config = dict(
    horizontal_flip=False,
    color_jitter=0.2,
    targets=['side'],
    depths=[4, 4, 4, 4],
    kernel_size=3,
    avg_pool_shortcut=False,
    widths=[64, 96, 144, 208],
    loss='cross_entropy',
    init='trunc_normal_002',
    learning_rate=0.0014,
    batch_size=128,
    final_lr_fraction=0.05,
    warmup_steps=590,
    weight_decay=0.1,
)
Rows from block 5 of a small image classifier, named by matrix and row number. Rows with one number belong to one channel. Each number is 500 + 50 x the weight over its row's rms, rounded and kept within 0 to 999. All counts start at 0. Numbers have three digits each.
After each channel's rows are labels from the 100 images, of 14976, where the channel reaches its highest value: "top examples" is what is common among them. Only what is clearly more common there than usual is listed. The data: simulated grey scan slices of phantoms with and without marks. In brackets: how many of the 100.
# convs0: first 3x3 conv (model.blocks.5.convs.0.weight, 96x96x3x3, standardized in use, each kernel summed), inputs 0-95
# convs1: second 3x3 conv (model.blocks.5.convs.1.weight, 96x96x3x3, standardized in use, transposed, each kernel summed), outputs 0-95

convs0.10:419457540412550424516463488514587517519463473521449489493436513592506483582508498493405508480502542498515539548569575526430475533482499421523457519454490530424435472512540583584418604567534495524449544465547519559532506524597418518453474541547408389430501443498544507551539424530557471519
convs1.10:480454456508594537428528501524591531448519497442486580501518444498481477461449493504438572587473501447457485434424507533479452571447499516524502600549461435574534482580583485465510478457539462504491532513565507405532520565391508518419532528575502564478476550402572522402431554596517527467
top examples: head (67); dark spot (39)

convs0.74:424421447570524534509561534560517393543434452445618495486506502562500461504479429501521524549421503510525502428562542501495451455525435485516596518486500529479486448554570595414480484455524477427491411465461543486453604399599524418493500469526551445460513553548499441532443515539438532462
convs1.74:497438489585494496382510434527502477463540505475534546431506435476527542577536542583442473460502565521426521545467425567459526423434438512458571567508454524529569505548587557529527549474440426573472452460422501407398430449497516481434504527509492528497506491427494422458571480522567440428
top examples: dark spot (81); limb (49)

convs0.29:541524576446424473509519568560456505525488560547492546561525542607479504419445536482509498403489536456558551469601534411432541459518515435500476462498525429429445488484440490617481563544410442544536553405457437458481485525523438535512466530493428466501435440519449515536453518407590481485
convs1.29:425576460447499536434419557375496475410568607479510554475465536561491513528582490523540531412571488463429471510451563552455442382549452534498536503513427509513474531536464524402488442506540439480545540538496501522468429469428469496457397476456487498455505545409561477452495576459482471496
top examples: dark spot (82); head (66)

convs0.89:390446525472525494533452439536591505509458475518360476508416478590496452555455479501387453492477492483520445541577601575480486538505535460513402471540506562533445472449467480564459554549536557515476566534529517488544414480564461509443450483452458415449539539490600508515535398494554492519
convs1.89:545471480443612477466529477508601532475453508472419491496524546514452518394464534546465524500470494490543503500473576408524525557483505465562521549596486360574429577441565515468470448462602499456521488563608536462556542508431482465459485465503472500534556569493579495471446504600472576531
top examples: head (84)

convs0.14:455528503487558480488570525466445514487577489547451401480443535433519512485583452523544526613458555556517465503407466595496485550537485473594567528515563500510452433587546572479448418498446606432598484511511468457512580457455484468550513498538525475465560494493416503490505550529446593589
convs1.14:563466520505475510495475459495524453500457423437532544416565495445480481483420565506529446536436531515508603518530467495577568501539461472407468528493574485487498516529501499589471522489527529555509398560449633451399612506515454481560603523568597504548552446533518430484585513548550512489
top examples: chest (61); bright spot (53)

convs0.64:522507505448488435453497502469521500455545438490531509608543503529495521523464595509486430510452486505535576515520510452367584557478574372535453537410447492469424396472478506538419579571484526499485566475518404519555512533503374475485473454484446427434471484515474590492523474450558455496
convs1.64:493473518554482536573476564474478585519491471510501530598520548544525502506564410481467517487584515537479402421479509481426418593494599552548559526462478535500530452495521502451545472571437463456432602468548457483574430577550562492434425554498420563474503493457491625503441476498424501492
top examples: dark spot (92)

convs0.91:563462477430498479504491467536423443442563466579453468531493526503392541473527554470425474569570451485491498511472560521409542546539541433536487504513539438521497440516513471373392463540440592495335538448435443514546443533467424518506525564536478509476457536482463568429490455463476490460
convs1.91:441523534513469490503586494548432531556492414473533428494405482426495413498515478522545438575478416497572447466605479456501475536442491483534371471498513454448446515555520484558480553461548546502526502474453537507528501541540499471465593543566521409489416431609438507615488468504542553574
top examples: chest (88); bright spot (41)

convs0.58:372439471454571465440471451522529529444564460572366452551423482561494507530496503467378460521506507513490502582465568577427501576518574430573456475495526527534476444511470486507425467592520572467451589509520469461581456500479450517470470515486450449444557549481531567438558474507530503549
convs1.58:558478514486493464524541474557550611540480498431448427567524582511472538501458445484436507496478492501557502427532626385477488626499550523533545509508478486539477481449491524465514529495564588438496535512607504515592544546414537516462449466454459510512594606548517588540427473558480561492
top examples: head (90)

convs0.11:538506514411583478472525484590477515481544526617383460522473545584407543487532495436384486534575497476515497516533526529376541546528530382523482489524575491468460446507482493484409522552429578572477519445447454517526487537445374533468536569535465459442493472477480561475486486467517507525
convs1.11:431621456499525533470596545547530590520503447437523468493432511533413494516569475391515497538567424450498465453488547519448435528430479566493448447507483449476540494544398463358492462491540503481602576500543443551548429478470545499511465538447453455533456496537544500541457493411472538555
top examples: bright spot (41); dark spot (38)

convs0.36:511495530454453541530572547522478422511541479527586545537553529536405546392508477516478455499518531490572540420530498403394491450502470443552543577515542490512498418576524501434440464512443440508418505418446415603530539479521405542511494540533489492495482540574427481602435513438435509486
convs1.36:523497444557481424505465577506416427488485486582528543457515465506586509592509537521474536489517483514429519580472453557460549393525448548518555460457428543508539492482502453554537462487365442550472442427420433501417472500595544517546473469527431543481511476415452437443585537470511405489
top examples: dark spot (91)

convs0.95:354452501463566488517466444541567512501500478526366433514413471598487480546464465507374441510479507492502446555545604591461475561518536452554437457533520559540457455492488483541427513557523571492482576523529518479567450479533441505449464504469456425455560563478591519494534434499531510543
convs1.95:543492489438564467485515484506601548489453522447433482513531562542454528398456517509446510530466458457524517488476613383513516587505505484562500530559475405590459541426513506464489490472613547452517489555618524490564562515396498482474482466473475490538580619502563520483445516585491569520
top examples: head (99)

convs0.40:487516542413441570523528564483520434558531533641487565499528499546473502458578438416478585511478535497532473458456489440470401517545489451506505558534586460522480512584445500441485477558460450551401471474423490550520484460478506591500454621537459602552540530578438488569449494502483548501
convs1.40:534410531519498498525358531404499394460499556531494517449604522603609518565471550532494534478508510482463548599470510499507558375614479506482511484456480524541488513508506519571492505510450477469466412452435472496416534420532485528515451457490477545478560531410526432463580517503518437472
top examples: side: left half (69)

convs0.45:515511442488524419412479519524465503438525393523460473534541460523489502498457487610441497534432539582466539510448547525453534541469531512546475445461500505501454423379465503526391476486462600446594538459546387485564532485441441473488461428474513478477451568463428559360508474478538495488
convs1.45:445596512496560514460602472562587571573548473491488431477446501475384500571523466442505479508527473498571523428543483507431442553385460540476484447547498495496566495558430461343427554466535448480581528503550457503482415498475551493507445515459449486582492481544513508510463455430552546507
top examples: bright spot (63)

convs0.80:471499436516495418464421438462539463474601402489486509575467507506462629510407524534453396493491442503491556491527542476425564505439545454523444576436426509486521505464527461523465558509539493544504540499502465597561470620505424551445439477533473440454474503484545530441512406408525441481
convs1.80:457440476541496567454447586411529659443494500553488505514454534573513488479578453497453469474552495560476413398460555487442425558557509572532554541565532454512533478503485480416535449502508493517501598492521499470550425582472533409406492498487439559479509507455555523443451496485450590541
top examples: dark spot (100); head (54)

convs0.33:409444544442492416514430485508594472538502470516386510475438472548503515592465473515406519518487498483512477549577580545459498498468492458507397513465504562487404508477501524582459622536549523489479527487543501519523432539563465543434403539490436397446511506489570466528547393510580444495
convs1.33:478452460497576466405548492497639545478493509462456534485482513517424511392505505496486510562516493470475482443431509467479489583454499523545563567597466408592505539480560508449485423466565479489463517553587525414539468517416500449427456505509444536547565571441607498427446484568467557502
top examples: head (94)

convs0.73:522504466470531484448565467474461474464481456477569414498470503426484466444589509509559520573440486529512448487455487576479492471534480492525583529464524509489422361569572603425420466447449539404546448477497478459464626439488506423505532498491576450425536488483427506511474591535444577521
convs1.73:506437527541511578500472474493498464510533444444530544418559404464516549499449567531491499487410608497483578481507442509537580482528472487426461555493535494538535492548584551572519546469507468567469426548435593432429615468498463519492611540571600545473509480484501453478521525598556506417
top examples: chest (67); bright spot (56)

convs0.41:493515513489517547526575551491420485553570473544503444490470501443499479450572495510558533599408544564544462488440505541490507528544471505600605520539580445527475438601492549450453420517432588422565472475501453446500591417477490458563493547499542516506543542527394509521481582486463610522
convs1.41:505506464541475519529520448524478466524507444429534511374502491418494517526452572481510464526447556541524639524520442556528564469505414504388485499462585536486548492525495480564479537455465478525495398522440594460408588492558481509570579502511581513560509452546478401466589518535579507442
top examples: side: right half (68); bright spot (64)

convs0.90:519523450478491539555512505441437429518559495592529496525446568421417584405516464519526504533569481463489454450408392483555489517464491522525487555546558476528536502544516458393509387465378473602466471470467454550530496532409526580518504528595481560496515525547452492495458507453410548513
convs1.90:556429496511475538450393506424486419475465563545497518470567480529637490550465546556501493510457497511406535599462514465481592378581498513457444502527570522496490500522515471600515496505459465550505414437424540456441586436447482502481578468483537491443552519444519436435585519470515532490
top examples: dark spot (77); side: left half (73); limb (54)

convs0.22:503500473506518514447554524494423524452569453511478422453489523406540528443549474516502510552415520596528480496427473540495486497541464530536556497520563528529455422519559553463441392480449551397599465511497419451496622424513488444561496468508603516496474498493390482435506579526425589521
convs1.22:531473503515493542531500441507534471541500401424523504401509506439465541446462560509507482508478586483524573514536447496561576499548465457408457525479588471530507530471546508543474521493544484560499428599428602438438643498493445504547598532498620527531528452544512438510571512587543549444
top examples: bright spot (60)

convs0.9:467497562428499543549549539548575455584496568568410554471457504598452490520468482423410504470520542500569481430574519486450450449529448409516502531544562524538443451530505492466427557570488457580468480485444484576479467459520409550506478620538440434508530536596563447552455507517553510525
convs1.9:511478437523523516428474580469567456375498495455502631503571497581517496482540541466495571467532523450380462532372573493498491458556509513519543586462414494553512447473512516484546421504500554482516525501527461425502491489432547523438479509484493559438538580373583482428485498529434458486
top examples: head (76)

convs0.43:507562495426514506543529479573527509490507492472510499602518537554473483462456550537496421460461471495556532520511594464428561540524574411539409508513445463502445424493413441584471536554386575593532574464504397518569478485499382501469465471479427499458471514505485591518532505387508470496
convs1.43:485492596520530560533460580468493547515535441494413491504570563514528506563516465471411583466533519521469443464479626509472412552515445506533523531498534542466472389468512463473592519503453623427496593454525428470532463578497580509380480514515501484437495579487489530569472580473479554474
top examples: dark spot (59)

convs0.38:511476533458512525440566534499408519502547477507541435474509489480518479471618501508555540583450530543535477514473484569485507507587464502563583487497564492506440400565535557488428469516438608381567467487495462414475594431490449429549567514490571487452523501513379504507484588544519579540
convs1.38:499494483547507499526508447503481442540515416444518500389511471437493505499458575528480484532433568539534626538531432521513557482524419506410461487485601523496531512523523533559481545482470485569459402513404581469405616511529480508581587527535567507534512446553475414484608516539570537466
top examples: side: right half (73); bright spot (58)